Weights of a small sound classifier: norm layernorm, 78125 training examples.
Rows from block 2, named by matrix and row number. Rows with one number belong to one attention dimension. Each number is 128 + 32 x the weight over its row's rms, rounded and kept within 0 to 255. All counts start at 0. Numbers have three digits each. After the name is the row's rms in percent of the matrix's.
# q: attention query (model.blocks.2.attn.q.weight, 192x192), inputs 0-95
# k: attention key (model.blocks.2.attn.k.weight, 192x192), inputs 0-95
q.155 111:115113077056141151177188120113161142134126165113172116144164091139119164151122114131104116094112099084085081101093138094113098122138143094105157122092099109100157058154172122103111186211179112148107160108095132109136144157141092143154134137111106164141136116113044111097091098157165094141
k.155 103:101095141132098089144088155091182170187109155124136201177137135092087103132195170126108090159088122133122126113188149114129125158131159147138087106139133139166137098116069096127184144056125133164157169113129120076067122144074124139114091157128154161115069078197111127143126138085095113108
q.156 116:133130124106104091131083141163167101148136143152105202150124129082129129064081077125142077129094119104083119129170210148112125168114133177042151129109040165112144155116131115114119076128109126095184107116139124122093140123118104135120130113155084148129107119176134125079115092105133111129
k.156 109:116130181109128166146115142114139130094183173113173076140103129110104124077108133103154107133113123080159170102088133104137161168124114131194127122152235131153120110156079062117092078122132113062141142150145152090169114140109148087144155154145110164134176080122144116137050086198098173117
q.157 112:116111126157146118126095111112116127114107098030121107125079113113056098144123055166115138121171109098147128141113178095109152145160174171137088145128104117154138114159107120135167108101079157123128097170124152145117167147138113110135137143061104107088151090123097143117159112117156101162
k.157 106:118149105090126140130154081145148134173137106165143062117142100095206106085118076094183179179134134145131216117152146167136130177175145111133098129157173155066146135163154088167104107111182161103102214139124142138128104071119178117136157101139121110141098177186115096114155136109075144064
q.158 129:160092213156126159096085122112158111181153085072047161122149142120147088129173084075118154168161146122125181123149059100167162133098114165141100108149223099129092178143114176145114088091108184133117163136119129152168123155118092121103102129140066147147121155130138126162097137145188135151
k.158 128:086140157106121121150128097140118153065122166168164135099103160142131146129076115139100178129165194115150108139090154123073136100149133113135169119128127140117132168152131108178104202137123085105143033143119158096100103147163195156106135111121208162145146113174158180100200161156093114149
q.159 113:068118108116157181166115130118104120101089123158189089165066167123115069086117140125149124097110104129142096117111104089132105176137167151198090120093046106109147134134118098092127156077095083127114166159100118168110070115117087123150066130128164133133106121160129116148112125078165131117
k.159 111:143112182108118146123123086129149191118188112210162108095105127084144110140109127097080164136125115150122149171115170108155105089081098170136093164058180088126150164123180126170147099147137177130116120052149142102104114105164123158176118103107097111114117133098099128145191100089095149116
q.160 105:160117157131185163131140132139103085129115136161148140129094094092085099087121116112122151163159098109194255130166087110129145105148129167141146093119119118194067114153133113121060151100147138107148138123191167162181099099120078150143120111145111114128118175123162120128092159163177166094
k.160 108:117120136147135115110178135135123098180111128113125115142068110157165157089145101126113206103165175136100008137132146096151118094116144109055112091140176146118172136104175130074170125151126085143114144087170126153133129096124152130118098144117121101138116111130127114141165121120099093143
q.161 090:154078090112111131179117128172150191093135085107101136091144165069138130153169121145135087155104143111115146156132078131135154073129119093173098128068135184185132057112144141086103166142117178147117114109147109128084100151144054130140106118159152095125081140092111083178126158148146122126
k.161 092:145164078116159162142118116134120109124144109128116141107081119134123129157110159136131147084162167140128093106139132134133073142048139154128081133140138104099139136125156117119166122133075047124131099180086124152153101106165133161179071080117106088071187144128113169106114155130117156117
q.162 098:117152164180123131111167103085122106072122092139148109059098126168106137189110177158182148147146185136154131135120184104163084125141150106117120150121174084123117148139103137124163094093087120133177155184125094057112109122111181143127125096145144118120179181142127143133124144166153156096
k.162 098:171150080205181140165151146137161145067108145164093146126087138134133185147086144176183169081148124203137124121116078121129112071095107124110153166110117147149158142159103204084114084111097201136124091127159130147164161136140153132175137145121117115129128127064094076130181124129090124139
q.163 121:162086169116125128087107091115100123133165082096170101162120131120124108112160081111115126152147122108115157074081130116162167098091097102173118120099145133157103116168111121134080160111108133083092131100089145079216119135162128103167099172123212113170125171081092044121118154165148179133
k.163 115:135173127151102137160178138170095160073071133143199191121145146170146074120117194044085084159138112102085090176093107106158107099135185093100126124108136177105138117128139107127136082112181101190083164111114114115151091081181124131124155140101111162101137126135155181125106150137127129144
q.164 114:096082116093117166112138155113179132206150138172138111076087145142128132138079107150119157147118160154154152182163050135103134131124124154152133144170165176168179117101141141086124094122147095116111059121108120147159158071103094177120122153123127173181115093144160106156093134128133131133
k.164 108:094149137104100166078169111149106120178113181147114115102113175122142112109081079113111133067119099100126109137179169174174150138110131086164138081123097089134167147119131097149171126102114093167188150138155120160208109169138171150054177112076088139059139117117188171147143070110128122174
q.165 104:153140203119104101068113117112111109156127101117096179125116141102124130158183114172156113113151113151096207084033079106127173141212128155122172148217125151122107110145094198113080081137133124118155148134119119124140093113119164128110138174141150086124158112148134091133177149103185137128
k.165 107:113105091095148134174182134108126130112123142135124122140082118138084120151151164138126149078129125098191064103124118087099144089138097074109105124109108139097121126118189086165142154072119158127121130152155193099100154099149160142110173123110099122093105173081078187094112116175070110117
q.166 104:120225123084109146060112123128136121087122133104149122081138097126168119094171181129122139119133133088214020153083106162125123145157120120081105139091156119106125181152109117103136164083141199109169159170123122075110130154154170114174130161093097154119123094131124106120068126156182168090
k.166 107:127211075188170088125152157128145097106116119152146126127088115097130119171121131152147139135116100119065167129150140138113167110094112110072159124116093127176081167144086123101133074255105126123036151141113124190021161168162083106159098077115132067123137116155138143145118138145151137139
q.167 135:077068099096111110041104106065146090150118083139121099092121097121172097137061097156087212167164157156059144146121106124108103079114103095094133107145128110080092141147106118132129127122114099119109137115121148062086081147138137117107102120123155150155118122111152120154084159098086120153
k.167 123:180182137092166121173163106163146093106108195129141151113091149188143138149156169077157163179173158160138093152123128113101144165105136085130141120112037123089125086139098197134174104116144176176157096134140119135160113115134153131127139136162120139102182109153120121169141156118158160176
q.168 105:109129082109104152159108094123145122133115134148141119152095114141165132165123213130144117107142083150097121123142150153069099103118164080082111159169150169129165102124165115115065124143109130099101091195135151169129124109148148112069115108158096143131107129089129193088132153104151075163
k.168 099:084124120148107149138087108129170154124224170090150093105118165108129123139149101179093133092154124121187199122173164146086050115135140170078092091110129081159123123123106133165184109090129140112209128155161132120179117138173137143143150124097175094122175120065130075118118108090110142084
q.169 116:062107130124113111155163104121143078101134153157086023105116127153139104165133188131110146171151095165109103132106166110129137126083141145185096129104162093138108120165177137148150135200119052125096131136095103107129179104144170108111102164147130107115111117112124096078133115144102164114
k.169 120:174155153135108187098122120124120101114109157153130218099170183136122136095174094142113143128150126106076123185111085186164150113111114154156099116164069152087146120111095120104125160056118161132146084117118123165163096097123156115121148101108117114114150082063116145066115112132178114120